python train.py --arch="vit" --norm_position="pre" --mlp_ratio=4 --bias="all" --qk_norm=false --drop_path=0.15 --positions="conv" --pooling="class_token" --beta1=0.95 --eps=1e-08 --epochs=2.3
Rows from block 6, named by matrix and row number. Rows with one number belong to one neuron. Each number is 50 + 15 x the weight over its row's rms, rounded and kept within 0 to 99. All counts start at 0. After the name is the row's rms in percent of the matrix's.
# gate: MLP gate (model.blocks.6.mlp.gate.weight, 1024x256), inputs 0-63
# fc1: MLP up (model.blocks.6.mlp.fc1.weight, 1024x256), inputs 0-63
# fc2: MLP down (model.blocks.6.mlp.fc2.weight, 256x1024, transposed), outputs 0-63
gate.499 086:53 72 31 66 51 72 47 60 59 44 25 45 37 65 56 65 23 55 64 46 55 31 57 39 52 61 42 52 62 49 44 39 36 81 45 54 56 38 40 39 32 48 65 19 39 55 43 46 57 61 61 61 64 40 54 44 45 59 33 31 60 58 66 57
gate.500 079:49 57 72 53 52 69 45 68 51 34 20 56 59 77 49 56 41 68 43 41 52 59 71 53 56 41 29 67 80 45 35 57 55 52 51 30 53 51 54 40 66 49 23 48 68 37 46 59 53 65 33 65 49 46 80 44 59 47 51 41 40 48 58 63
gate.501 087:32 58 68 36 46 47 49 70 42 47 55 26 60 65 64 50 33 80 67 52 42 61 51 33 25 40 66 44 53 45 65 50 51 57 18 66 49 71 45 42 35 29 57 47 88 58 39 62 65 48 51 59 25 51 36 80 83 58 49 53 35 48 36 27
gate.502 092:60 33 48 47 60 65 60 61 57 45 24 53 18 85 38 51 53 64 76 62 65 47 40 35 61 45 76 49 63 60 47 52 28 52 65 14 58 39 37 46 49 45 42 45 17 18 64 31 52 54 38 58 33 39 49 45 53 67 43 43 42 62 64 46
gate.503 073:37 55 36 44 48 61 54 73 61 41 39 58 61 51 60 88 38 33 29 71 47 61 44 61 52 39 38 62 69 41 40 55 61 59 52 64 44 72 09 53 56 44 40 45 97 41 56 48 72 50 67 58 42 60 75 64 45 72 63 35 43 44 61 28
gate.504 096:54 48 35 90 48 71 62 49 22 37 42 74 36 62 41 59 70 25 32 25 67 58 45 63 61 41 47 74 32 70 43 80 47 61 55 66 64 62 43 50 54 41 41 50 42 46 28 62 68 56 74 49 49 67 37 54 51 43 41 40 44 24 61 35
gate.505 069:35 36 58 63 50 59 43 61 47 32 34 68 42 95 47 99 66 62 62 56 51 63 56 65 49 46 47 92 55 45 59 38 62 58 61 61 33 53 66 46 37 34 47 69 07 30 46 57 53 43 54 64 47 43 74 54 51 49 38 26 37 34 55 28
gate.506 111:35 39 54 50 56 57 48 56 52 41 53 40 53 68 43 51 46 53 55 13 53 41 41 43 54 48 34 43 72 38 48 11 35 72 43 29 60 98 65 47 36 36 41 50 48 45 41 47 35 71 44 61 51 60 56 51 57 42 48 28 48 54 78 38
gate.507 073:53 66 61 77 38 55 39 29 49 52 91 33 51 39 32 05 55 49 43 39 36 47 62 58 33 50 75 50 23 65 51 70 54 48 30 95 78 48 49 53 39 25 38 33 61 59 44 62 61 46 48 35 53 52 67 55 46 77 62 67 63 54 65 76
gate.508 121:34 42 54 57 47 69 40 66 43 43 44 46 48 51 21 56 52 43 74 32 42 47 56 55 42 35 56 39 53 54 50 36 35 63 62 77 72 57 56 39 44 14 32 56 77 57 33 71 57 66 52 42 58 50 63 64 45 44 51 31 23 41 63 61
gate.509 131:29 56 51 61 44 49 33 37 62 63 73 62 42 36 69 64 37 55 61 29 60 14 76 55 38 19 47 56 56 45 41 38 68 46 60 78 83 56 79 37 54 46 44 29 24 62 52 48 53 54 43 50 60 57 57 38 58 32 37 42 41 61 68 70
gate.510 093:63 74 47 50 46 38 44 67 41 55 16 81 19 85 39 70 71 51 24 45 43 62 46 61 52 46 39 74 51 60 53 83 62 55 42 62 38 62 25 53 22 45 33 52 65 58 55 63 82 45 73 48 54 56 91 61 43 61 55 29 44 44 41 60
gate.511 095:55 63 37 28 69 55 31 66 35 46 60 39 53 36 57 44 63 60 57 07 53 52 62 33 57 47 67 60 43 53 86 55 53 61 48 47 54 67 36 49 39 62 60 58 71 46 46 69 62 37 37 43 29 65 43 77 80 63 63 33 46 90 56 47
gate.512 097:41 58 45 47 47 59 31 65 60 37 57 51 40 50 76 66 48 64 55 20 58 52 58 44 45 37 36 71 81 44 42 27 60 51 47 45 49 62 52 44 41 36 17 27 68 42 59 69 54 60 65 35 40 74 60 30 72 38 24 47 38 32 32 55
gate.513 109:87 40 67 55 56 58 17 53 39 52 50 44 45 67 40 27 48 49 37 20 48 40 59 47 59 55 27 43 41 79 33 50 41 65 48 72 36 56 22 46 56 52 54 43 54 28 59 83 60 53 56 57 38 54 32 30 54 32 32 56 51 51 38 35
gate.514 048:38 60 40 42 51 35 34 44 34 44 84 44 66 64 38 35 39 65 49 51 50 59 45 41 63 56 54 40 25 64 57 24 46 59 40 51 63 49 38 46 61 38 42 44 77 65 23 73 35 66 74 46 39 61 49 48 49 44 32 16 66 75 30 32
gate.515 085:36 54 58 53 51 47 32 52 30 56 60 73 54 42 85 82 64 37 53 62 61 45 46 56 58 76 58 81 66 51 78 42 47 60 35 29 24 56 45 36 27 45 26 47 30 68 59 34 42 61 81 62 37 62 56 27 63 69 44 41 30 53 12 62
gate.516 056:40 72 75 62 55 23 62 57 35 54 25 22 42 64 65 23 59 65 56 38 59 46 49 54 94 62 38 44 46 48 16 50 40 43 51 60 82 55 41 49 73 45 59 54 45 56 47 39 55 46 46 67 39 36 49 60 62 23 52 57 55 52 61 75
gate.517 134:72 52 51 45 45 55 53 33 55 49 43 36 44 71 25 62 50 38 67 43 59 33 42 46 43 64 27 42 57 41 37 58 79 66 62 49 64 50 56 54 70 32 47 24 59 51 67 45 50 41 54 53 64 31 70 53 36 48 48 61 68 54 63 37
gate.518 080:48 84 38 59 43 24 49 39 39 54 49 47 55 41 78 47 54 58 64 34 53 37 62 75 43 56 11 40 46 34 43 64 76 60 60 28 73 75 70 34 72 37 30 25 32 74 47 39 66 71 55 53 34 47 63 65 53 43 59 29 55 55 62 53
gate.519 101:46 39 29 68 63 58 25 36 44 51 29 65 58 54 38 65 38 48 57 54 39 54 46 61 52 66 70 75 51 63 54 46 45 55 42 57 49 57 42 42 26 23 27 37 34 42 23 51 64 57 42 43 55 73 68 56 61 96 54 43 42 32 81 43
gate.520 084:49 37 47 51 51 48 40 51 51 61 20 68 41 55 05 68 49 39 59 49 55 26 44 66 52 53 56 58 73 45 45 45 53 35 42 50 53 46 41 42 34 37 30 43 72 62 46 70 56 29 68 55 36 52 63 55 80 52 47 52 00 66 28 52
gate.521 088:46 57 57 34 58 48 38 58 73 40 36 55 36 41 00 50 55 43 57 44 46 32 54 68 48 52 42 48 61 53 35 50 21 72 35 29 88 64 49 50 50 51 36 49 90 69 51 37 34 48 63 72 58 33 50 42 65 58 53 44 59 69 50 63
gate.522 097:39 63 31 20 54 42 18 44 33 50 50 42 35 50 53 52 57 45 54 61 41 66 69 39 34 55 65 51 49 30 65 03 52 69 23 48 41 54 30 74 51 22 29 21 72 54 48 53 78 68 49 44 40 47 62 40 57 67 39 49 52 24 67 58
gate.523 083:40 44 20 65 48 79 38 57 51 60 44 41 64 05 65 34 56 71 79 39 58 59 42 55 51 49 50 66 76 54 75 39 47 27 45 66 38 57 37 46 50 72 43 49 79 74 25 39 70 39 33 30 56 39 44 53 60 54 52 61 30 42 26 68
gate.524 080:55 67 66 74 58 57 31 35 52 33 68 78 17 20 72 40 64 27 42 56 58 42 62 33 61 48 33 63 15 46 43 35 43 81 40 63 77 59 53 53 30 55 29 29 27 67 37 71 64 62 68 51 55 37 69 35 61 46 38 34 68 51 73 51
gate.525 095:34 75 30 78 53 66 45 44 39 77 60 46 35 53 68 68 44 62 37 44 71 38 69 45 47 28 31 53 28 55 43 43 55 43 61 67 45 46 54 46 52 56 59 36 27 37 25 44 61 62 40 49 51 27 67 32 62 32 39 40 32 70 51 50
gate.526 113:65 50 40 73 52 34 44 44 21 62 40 51 24 40 67 24 66 26 21 48 49 26 45 66 51 48 50 58 19 69 58 62 54 67 39 83 56 36 28 78 43 36 65 49 63 47 44 24 58 58 62 21 60 49 35 27 46 53 46 65 41 36 45 32
gate.527 058:57 17 55 84 62 70 37 51 47 42 46 49 15 50 81 61 49 52 73 51 48 47 37 36 31 65 53 48 31 27 37 69 54 65 60 82 51 94 43 60 60 58 52 55 14 42 28 67 66 53 51 14 45 63 24 51 47 39 48 63 58 16 69 37
gate.528 107:61 57 76 32 57 62 21 53 45 64 47 44 28 53 68 32 44 36 59 31 67 20 55 76 38 35 41 52 83 46 35 44 44 54 63 57 61 77 47 34 49 65 64 34 64 26 31 62 69 41 58 33 30 59 47 47 56 64 45 48 40 55 39 39
gate.529 086:67 31 81 46 54 52 40 82 31 55 33 49 41 92 00 58 70 49 37 40 31 43 55 69 37 29 50 39 62 60 53 52 37 36 49 41 50 39 54 53 35 26 48 64 65 46 34 44 34 48 28 74 59 61 67 59 41 62 49 59 14 43 44 58
gate.530 161:48 39 52 59 48 57 58 63 46 52 54 51 55 41 64 51 76 72 65 41 86 53 42 55 48 56 55 74 53 41 43 55 62 64 48 51 60 52 46 47 60 53 45 78 56 34 46 21 46 45 58 13 70 39 42 75 72 80 45 44 44 69 42 69
gate.531 068:63 81 42 59 60 32 22 56 48 66 24 50 56 63 34 52 52 21 47 35 52 48 59 63 49 51 43 25 33 74 46 35 31 62 62 57 82 56 32 26 41 53 52 43 57 45 51 45 46 58 67 75 38 56 82 16 59 53 47 11 68 61 52 36
gate.532 104:21 36 37 67 38 49 58 52 72 50 58 57 61 86 70 93 64 78 76 57 45 32 66 61 27 49 36 52 51 38 56 71 73 60 53 43 69 82 66 33 56 47 36 53 52 51 51 38 41 42 63 35 64 76 63 64 66 56 56 41 32 80 64 32
gate.533 084:21 46 49 34 54 37 36 62 83 42 39 52 46 70 51 53 39 76 80 46 36 40 39 60 55 41 51 56 91 36 63 47 19 47 50 56 61 72 43 50 54 41 47 70 31 61 24 37 56 52 51 35 50 48 47 62 40 32 58 57 50 46 70 51
fc1.499 082:44 72 40 39 52 68 37 53 61 34 25 33 37 43 55 46 20 48 79 42 66 44 48 23 34 55 46 39 62 41 38 16 29 79 53 72 52 44 34 44 49 55 61 20 70 51 49 49 66 62 52 62 33 18 75 47 45 54 32 42 49 57 74 41
fc1.500 079:44 49 49 35 55 58 41 54 36 47 57 26 50 40 46 45 41 60 50 35 49 77 47 49 64 56 53 54 79 36 59 31 21 57 59 37 35 40 31 39 52 50 69 70 49 47 14 59 87 65 39 41 43 57 50 72 46 52 58 46 59 06 53 66
fc1.501 090:64 37 45 36 53 55 51 65 40 46 93 67 53 40 49 50 38 13 27 55 65 43 39 32 40 37 64 71 46 76 66 63 24 55 43 37 31 32 48 49 32 50 43 41 67 21 59 39 35 56 40 60 77 77 63 46 32 73 25 53 38 63 41 46
fc1.502 097:61 64 66 62 46 20 52 61 42 53 56 62 57 20 48 64 45 31 45 31 53 22 37 50 36 52 43 55 27 54 81 77 53 47 50 82 64 58 88 53 38 55 59 42 55 80 39 62 43 50 43 50 71 62 58 63 25 55 65 67 50 24 42 51
fc1.503 080:33 51 57 62 58 68 59 79 53 50 09 68 52 64 32 66 56 40 49 58 54 70 43 80 54 50 37 70 55 42 43 67 40 48 49 67 40 69 20 65 56 47 37 48 56 53 28 51 98 41 65 49 30 41 74 72 50 52 48 24 30 40 65 36
fc1.504 087:73 57 40 70 49 51 64 61 37 55 41 55 49 51 52 47 65 30 36 38 56 72 42 55 83 65 40 67 42 57 36 71 60 67 63 46 38 59 31 50 72 52 41 60 22 20 49 59 69 55 42 51 54 49 42 70 51 37 48 48 54 33 69 45
fc1.505 059:42 41 65 42 46 32 52 57 50 54 66 20 77 95 50 51 53 73 62 50 49 51 67 33 65 62 32 58 46 44 48 43 49 39 62 39 44 43 60 50 65 33 58 50 11 33 61 36 38 55 44 80 58 46 73 39 52 42 56 44 60 48 87 69
fc1.506 107:84 54 51 68 46 42 41 68 64 45 45 88 26 58 46 37 30 57 37 51 54 55 39 44 70 42 46 62 45 66 37 50 33 52 44 61 15 23 60 54 50 64 27 48 46 55 59 59 51 68 82 50 76 45 63 54 31 40 19 53 56 22 16 56
fc1.507 059:36 59 40 38 45 36 63 84 39 34 40 71 67 49 50 94 43 55 50 26 70 63 44 20 35 53 52 34 32 57 53 53 39 42 68 49 33 39 64 36 45 61 46 36 41 47 81 53 46 57 50 50 34 49 34 43 54 41 36 23 31 74 30 45
fc1.508 110:43 49 39 28 48 33 69 62 67 39 66 64 52 45 69 68 25 55 45 68 47 42 41 69 50 56 42 51 59 26 67 79 81 35 37 38 50 57 23 59 72 62 34 39 46 79 54 22 69 46 60 62 31 67 49 45 56 52 55 60 71 36 64 33
fc1.509 152:68 64 42 63 49 64 31 44 49 78 49 20 33 35 51 32 56 61 39 14 65 33 75 41 26 45 43 49 34 52 50 41 51 65 68 79 47 58 43 39 44 49 50 35 29 55 54 51 82 46 35 36 58 38 49 42 65 41 21 40 60 46 52 37
fc1.510 081:18 40 25 38 55 38 65 63 45 46 59 32 69 33 53 70 22 71 61 36 31 48 45 55 54 64 41 29 67 62 64 56 59 43 36 72 51 55 46 54 65 41 55 63 61 81 57 28 33 54 53 62 64 51 27 58 64 33 71 67 31 58 49 46
fc1.511 099:59 37 59 49 56 37 55 50 38 56 42 46 59 73 40 33 46 54 29 29 41 36 62 64 40 46 45 25 41 60 51 67 60 24 50 55 52 28 74 40 37 47 32 41 30 83 71 41 52 79 48 64 53 77 70 34 30 34 50 55 53 36 64 59
fc1.512 103:40 63 70 44 43 57 46 65 53 40 76 33 37 69 84 64 51 60 44 43 65 52 81 60 54 45 50 63 61 49 17 32 61 78 56 34 75 41 49 39 44 36 29 47 58 38 60 59 54 59 75 45 45 71 40 40 74 31 44 56 39 48 55 52
fc1.513 116:57 58 31 64 34 48 36 56 55 41 33 42 36 48 53 44 66 78 59 60 66 58 50 23 68 44 64 70 65 58 71 32 36 56 54 54 70 40 52 51 36 55 68 39 59 63 20 42 63 63 43 37 62 46 71 61 25 69 27 48 67 33 48 57
fc1.514 047:31 38 58 79 53 54 47 55 52 41 46 67 56 43 41 43 33 77 76 27 55 49 57 20 49 32 55 27 35 42 51 60 16 54 72 71 71 67 47 49 55 32 58 56 34 67 56 76 52 40 43 49 52 61 51 39 67 32 53 64 74 38 66 44
fc1.515 079:53 70 58 19 51 62 57 59 43 70 49 85 40 66 27 64 33 28 19 45 46 78 70 68 43 34 50 66 70 43 53 45 59 63 60 17 26 42 55 36 65 61 45 46 51 24 47 48 62 63 75 44 56 55 77 35 38 55 59 34 51 51 45 45
fc1.516 051:24 74 67 47 26 16 56 63 54 39 66 25 40 70 59 48 66 70 60 65 72 50 52 44 74 62 49 31 34 51 21 34 68 66 49 40 86 54 53 47 64 41 48 59 31 61 31 49 50 30 63 39 45 45 59 66 56 50 42 27 72 65 71 59
fc1.517 147:69 42 59 63 46 56 41 44 87 43 45 30 28 61 31 59 42 44 50 45 54 21 53 66 83 52 44 57 63 60 15 46 51 91 38 67 73 37 26 58 39 57 46 27 61 49 53 48 68 38 61 63 66 27 56 56 55 48 45 59 72 64 62 33
fc1.518 072:48 58 48 38 34 57 60 31 77 85 67 68 55 55 38 51 55 46 41 59 17 41 31 46 29 58 59 83 62 49 69 44 25 46 45 32 37 48 58 51 46 68 69 37 64 51 57 37 38 21 52 47 48 56 58 47 63 72 76 36 60 57 44 55
fc1.519 092:42 20 49 54 61 80 53 29 18 42 65 15 53 46 50 44 43 60 61 56 47 46 43 32 41 62 28 20 44 68 40 55 37 34 46 42 21 48 52 62 42 37 54 62 23 37 45 51 61 47 00 56 47 35 32 59 57 23 46 46 34 31 69 42
fc1.520 075:34 41 38 26 44 35 58 35 63 46 60 80 59 55 65 26 34 38 48 58 44 48 33 67 62 62 39 67 84 39 67 32 55 54 34 60 29 62 46 55 69 36 45 46 70 47 15 48 55 21 71 35 43 61 45 66 63 43 43 48 34 21 57 66
fc1.521 076:59 65 54 55 51 70 61 73 40 50 53 32 96 35 42 44 47 61 73 54 65 57 65 52 60 74 31 61 68 33 47 61 49 50 67 14 42 41 44 34 72 25 35 43 58 39 61 61 38 45 30 89 58 72 47 58 80 61 24 46 45 65 36 83
fc1.522 089:78 67 37 35 56 58 25 51 36 66 54 91 47 56 44 38 50 26 34 45 54 70 58 39 40 57 32 47 54 68 63 45 48 52 34 25 04 68 36 50 46 81 48 41 59 31 46 51 67 35 47 59 46 50 75 37 46 58 50 23 28 78 21 60
fc1.523 078:50 61 18 53 50 71 48 74 75 72 11 44 65 48 34 31 42 64 59 24 39 64 42 33 42 48 42 59 87 44 68 62 20 15 39 52 40 60 35 59 45 61 53 48 46 62 31 32 71 30 45 57 48 57 54 66 58 50 68 64 25 57 23 83
fc1.524 067:46 50 41 67 53 49 48 53 60 54 45 76 56 51 22 66 83 18 35 63 69 55 61 43 65 39 43 65 34 48 58 48 32 85 41 41 64 38 26 58 44 35 46 49 81 65 40 76 56 41 81 55 58 41 48 61 49 57 47 41 57 68 37 34
fc1.525 090:75 45 48 57 47 56 27 30 59 57 27 20 27 75 54 42 47 59 48 49 47 36 53 14 27 61 46 54 62 57 48 41 46 64 57 74 53 62 47 46 25 68 48 04 57 54 84 55 79 60 45 48 32 42 62 41 69 44 43 58 64 37 71 46
fc1.526 115:63 36 67 79 56 56 61 36 38 50 48 68 41 62 68 43 65 32 40 51 34 47 39 80 56 58 44 61 43 67 73 76 66 54 43 65 61 61 42 75 47 38 65 43 30 51 44 30 37 49 52 37 49 61 39 46 16 54 76 44 54 06 63 45
fc1.527 049:38 44 40 32 32 46 43 37 48 50 57 47 81 63 48 32 51 54 40 41 61 36 45 59 62 28 51 64 65 74 31 38 45 50 47 56 50 17 61 37 50 35 41 27 69 47 40 22 63 79 67 55 45 64 59 36 52 81 40 37 52 53 33 69
fc1.528 116:51 57 48 25 45 47 46 60 65 59 31 20 66 66 25 25 61 34 57 51 59 68 60 40 32 53 62 36 68 14 67 43 21 57 33 18 56 63 48 41 50 36 50 53 68 53 66 45 49 51 39 85 50 38 54 64 67 62 26 51 78 52 54 61
fc1.529 082:72 45 48 73 49 22 55 47 52 37 35 20 48 56 40 36 58 54 61 58 45 60 38 54 76 49 61 45 32 64 27 38 50 48 55 49 72 49 68 55 18 48 55 39 31 46 60 25 45 67 59 67 68 73 75 57 31 82 44 37 56 40 54 67
fc1.530 178:71 47 41 60 53 54 52 48 48 56 42 36 59 63 56 62 70 60 49 38 32 53 59 62 53 57 23 39 54 51 44 76 70 50 63 37 60 44 62 26 51 61 34 52 51 66 54 42 64 54 47 47 55 54 39 75 69 60 96 48 48 70 39 56
fc1.531 062:27 42 52 56 39 71 66 41 27 44 99 46 47 34 66 57 43 57 59 44 55 10 44 39 42 45 72 54 38 61 25 49 67 44 38 21 53 22 68 53 43 44 56 42 38 41 64 36 44 61 52 27 59 64 18 35 44 41 39 65 48 27 65 52
fc1.532 102:67 57 65 54 55 47 58 47 47 45 55 55 63 60 55 17 15 45 52 36 12 48 33 40 46 43 67 50 57 57 65 76 34 28 52 61 21 45 57 45 38 53 44 34 16 42 66 51 40 63 33 62 28 72 07 53 41 35 78 82 33 37 50 73
fc1.533 095:57 73 61 37 65 36 50 61 51 60 60 53 47 54 58 87 51 32 52 19 36 52 51 25 44 48 49 55 61 38 80 66 52 60 61 42 58 75 42 44 29 69 45 66 48 58 50 53 50 47 57 49 58 46 54 58 50 35 68 41 38 74 19 22
fc2.499 083:50 51 39 33 46 34 34 61 31 54 41 55 48 16 47 54 16 50 54 25 76 62 54 50 08 45 43 29 43 50 49 51 53 46 61 89 52 46 62 21 75 64 28 74 34 51 63 45 74 45 41 12 45 78 68 54 64 43 41 40 63 17 50 58
fc2.500 067:36 44 67 59 59 63 73 54 06 50 32 37 41 38 36 81 41 53 78 63 56 49 28 47 67 57 34 37 39 64 49 73 54 51 56 77 66 52 38 52 51 52 71 61 47 47 07 63 63 32 50 38 14 36 63 58 61 43 41 24 34 17 50 21
fc2.501 082:72 56 67 56 79 72 55 57 65 65 56 60 48 40 28 66 38 13 51 34 82 47 41 54 49 43 51 42 64 59 45 21 36 55 51 30 42 53 62 47 55 72 58 65 72 30 32 46 24 14 38 70 63 40 66 33 51 44 28 41 34 62 41 32
fc2.502 097:53 77 57 36 53 41 50 43 76 62 53 71 43 78 29 34 62 66 55 20 42 33 38 70 54 59 14 40 57 55 38 46 47 52 56 34 48 77 41 56 53 41 71 58 68 53 38 55 40 42 60 31 31 46 73 36 36 48 48 25 35 16 61 52
fc2.503 063:33 92 50 42 22 37 79 54 27 43 38 61 54 61 52 65 56 47 59 57 32 47 64 71 33 61 44 60 35 49 60 46 46 40 34 70 49 34 65 60 50 60 48 35 32 56 80 42 29 37 38 35 53 50 63 45 45 39 48 59 42 47 66 63
fc2.504 087:38 58 63 55 19 34 69 48 42 70 83 48 48 42 59 50 76 36 57 38 51 67 21 29 62 66 61 57 45 51 63 29 70 48 54 35 45 48 26 60 45 60 68 64 46 43 49 75 45 30 54 34 37 62 48 58 39 53 81 54 41 55 40 60
fc2.505 054:50 46 47 51 53 56 70 54 63 71 27 32 27 70 09 50 67 63 54 57 83 69 46 69 70 39 47 35 66 41 53 26 36 51 48 16 53 47 53 67 60 63 59 53 52 19 48 25 41 36 44 50 38 71 73 36 57 79 50 35 56 31 51 46
fc2.506 106:19 59 74 60 59 63 60 76 43 25 79 40 44 29 57 62 57 56 56 00 58 46 48 45 60 53 68 38 55 40 38 69 44 54 66 54 77 29 41 50 64 35 50 65 69 58 55 63 37 42 62 46 50 45 41 49 63 20 83 56 52 40 36 41
fc2.507 058:42 59 32 55 33 51 50 73 43 57 38 26 28 58 38 95 62 52 45 55 70 41 73 83 32 24 54 71 51 59 59 39 57 61 52 48 80 44 32 44 55 52 52 57 78 72 52 51 58 34 73 62 60 31 73 19 40 62 40 55 56 68 36 19
fc2.508 110:48 35 59 67 33 44 55 58 47 46 45 35 39 43 19 44 62 51 36 59 64 49 41 64 58 55 65 49 48 67 51 61 36 48 47 55 52 29 58 31 56 27 46 58 42 75 57 33 22 52 71 62 55 22 28 34 37 76 48 52 59 75 31 43
fc2.509 151:75 32 45 57 61 44 66 23 29 54 49 82 42 34 54 52 48 36 27 42 29 29 56 79 21 64 28 63 45 24 35 46 69 45 53 49 28 58 85 62 55 59 38 35 17 58 62 53 29 53 32 60 72 44 44 38 62 36 77 64 36 41 67 62
fc2.510 093:50 37 54 40 70 53 76 57 34 62 52 57 09 65 57 81 39 54 57 40 50 42 25 60 55 56 48 58 55 72 46 57 55 41 41 55 45 40 24 76 34 67 52 51 53 35 58 21 56 39 74 21 11 77 62 35 60 72 64 37 37 26 36 50
fc2.511 089:42 35 52 59 75 63 63 48 22 39 27 43 47 45 24 49 71 27 49 35 65 43 49 71 53 55 48 42 33 50 35 80 73 47 75 41 63 38 56 66 51 20 41 63 68 65 59 40 22 60 70 53 62 32 53 37 26 34 54 57 32 55 55 47
fc2.512 105:53 42 56 63 45 51 79 59 48 67 53 44 58 62 62 73 30 42 86 43 53 31 47 60 45 53 21 34 60 39 23 48 54 31 80 38 64 46 36 49 77 78 49 46 28 37 71 46 29 55 60 50 54 80 43 22 59 34 55 65 51 57 61 51
fc2.513 127:45 37 56 70 29 61 76 50 43 46 25 56 31 79 21 55 60 59 65 83 47 56 44 81 69 49 56 25 61 57 46 44 58 09 58 41 49 38 77 35 50 50 67 41 22 57 22 54 37 32 56 46 18 35 48 66 52 71 36 38 24 49 65 39
fc2.514 046:45 41 50 43 79 86 80 70 41 61 21 43 91 50 36 79 47 42 53 49 43 51 56 59 47 41 59 66 68 32 61 76 41 21 54 21 24 54 33 65 46 47 60 63 71 34 52 46 15 45 43 81 39 65 59 57 31 59 51 48 41 64 31 53
fc2.515 069:65 49 23 27 76 43 42 36 59 38 48 09 62 31 58 34 54 42 59 37 37 48 58 55 49 44 50 43 49 62 66 71 53 28 51 82 50 33 70 42 47 27 40 52 62 29 49 35 76 80 29 48 59 50 19 52 35 52 23 63 41 58 49 47
fc2.516 044:45 33 34 46 52 57 58 65 76 46 45 36 62 71 39 42 54 52 68 58 41 27 58 76 45 65 46 46 54 63 39 58 35 74 41 43 45 35 45 61 55 34 54 63 42 26 52 42 15 28 31 45 58 34 20 53 22 52 71 67 40 62 80 46
fc2.517 150:20 33 77 54 57 43 56 53 63 34 43 48 56 44 77 63 31 75 71 57 45 42 29 42 54 91 43 56 62 40 36 39 38 58 29 60 36 62 30 70 58 54 58 53 51 55 57 55 41 21 57 63 17 32 57 55 57 26 46 60 44 52 74 25
fc2.518 071:41 38 60 78 43 52 69 43 50 58 50 50 40 68 20 52 67 45 86 42 72 30 34 48 44 56 53 47 31 73 28 70 48 53 46 53 70 45 76 41 42 53 52 60 57 35 55 39 00 32 59 31 49 50 47 34 78 64 09 55 45 64 52 47
fc2.519 090:40 45 22 74 41 62 80 70 58 65 58 42 55 57 25 33 70 46 36 28 40 74 46 75 71 39 64 43 57 22 48 47 41 64 72 27 58 59 52 34 69 38 33 50 46 49 35 49 42 63 65 64 28 57 49 71 80 76 83 22 46 69 57 50
fc2.520 072:67 50 73 54 70 53 54 44 41 53 51 79 23 19 42 37 70 35 67 45 54 61 41 46 51 51 45 56 27 46 51 26 57 56 47 62 47 40 81 71 48 63 50 56 67 64 50 48 44 30 62 43 41 36 86 59 49 63 49 23 51 37 31 72
fc2.521 082:56 47 71 79 22 42 46 57 44 47 60 19 36 55 44 44 63 59 39 71 58 43 47 47 48 72 70 44 45 46 53 39 78 52 53 54 40 45 79 51 50 34 41 74 67 64 56 49 53 39 50 44 51 42 81 47 33 52 60 85 58 64 54 49
fc2.522 093:46 58 48 45 83 68 44 32 51 58 74 50 68 23 51 48 29 44 50 42 17 54 57 30 35 32 55 43 46 55 65 49 53 43 64 59 46 26 63 38 36 30 47 52 74 28 46 71 30 58 19 49 60 27 59 52 64 38 39 66 41 51 40 33
fc2.523 065:42 60 60 32 79 37 63 58 27 35 77 22 47 63 57 67 35 82 78 50 52 39 48 44 68 52 53 38 22 60 66 62 55 41 45 56 79 32 79 33 53 46 43 59 28 50 64 47 34 70 64 45 34 65 34 31 72 66 33 28 58 36 50 53
fc2.524 062:31 56 53 27 36 46 31 51 80 38 57 42 70 46 74 55 48 70 67 85 72 44 38 31 53 51 47 35 42 45 59 76 61 65 43 51 46 55 44 38 68 49 61 63 87 64 52 75 56 50 74 61 27 15 35 65 75 49 09 51 42 44 42 36
fc2.525 075:68 89 37 42 60 36 74 50 25 85 22 60 54 50 57 41 45 62 37 45 64 73 62 23 24 63 29 47 41 50 64 52 78 34 60 52 39 51 69 32 75 65 49 59 23 54 64 19 43 58 30 42 58 58 68 57 51 77 57 39 55 46 41 83
fc2.526 106:52 66 26 21 80 32 58 45 45 53 63 30 64 33 64 49 39 68 63 15 25 69 54 30 51 62 44 18 59 63 54 53 32 51 38 36 25 58 49 62 51 48 54 62 50 60 56 56 48 49 48 13 56 62 59 64 61 29 70 53 27 61 03 59
fc2.527 043:17 28 60 55 58 70 55 48 38 45 38 67 42 43 19 87 57 49 37 63 67 43 46 77 38 45 38 73 73 24 70 67 57 55 57 42 53 46 42 61 57 31 46 25 44 44 46 28 19 38 53 77 27 09 66 41 44 68 50 48 48 28 69 16
fc2.528 112:32 66 42 89 55 30 36 55 50 31 69 44 59 43 62 88 62 47 61 42 56 20 64 53 57 46 48 40 31 49 64 76 57 25 52 70 57 54 75 56 35 29 29 61 33 65 47 56 28 50 28 62 66 58 47 31 49 17 58 68 44 34 55 53
fc2.529 075:33 58 28 49 49 41 50 54 37 53 52 12 68 39 63 37 40 60 40 30 31 65 42 35 84 28 49 58 65 43 58 35 20 53 75 31 61 55 36 10 36 59 56 69 44 56 22 69 63 49 50 41 46 63 46 60 66 20 71 59 62 26 23 32
fc2.530 211:77 44 44 49 59 67 25 64 56 77 46 78 29 84 75 58 29 54 36 62 38 32 36 14 15 15 54 60 59 41 60 40 18 46 34 60 26 70 62 38 37 73 42 27 47 21 53 49 52 70 36 66 50 47 46 52 52 71 25 44 48 52 53 49
fc2.531 060:16 44 47 56 57 48 78 56 31 59 31 49 32 54 44 46 78 73 42 59 34 63 46 83 59 70 50 64 49 19 59 53 54 19 54 46 62 53 16 69 65 39 35 59 28 64 32 40 36 43 59 36 35 60 65 54 68 61 75 74 36 60 58 58
fc2.532 105:32 60 49 53 47 52 56 75 47 38 68 74 53 16 39 77 66 20 53 33 67 57 67 55 43 55 76 63 28 46 97 76 48 52 49 44 65 23 46 43 63 49 32 73 72 81 39 47 31 25 76 64 58 60 44 70 52 48 46 44 83 69 19 81
fc2.533 091:43 78 58 13 57 64 30 48 60 66 75 49 41 62 45 67 31 56 69 38 56 42 55 52 62 35 28 41 54 61 35 54 44 42 51 31 65 23 28 62 83 72 59 43 41 31 78 65 21 55 46 51 42 55 60 29 41 56 42 51 59 53 42 74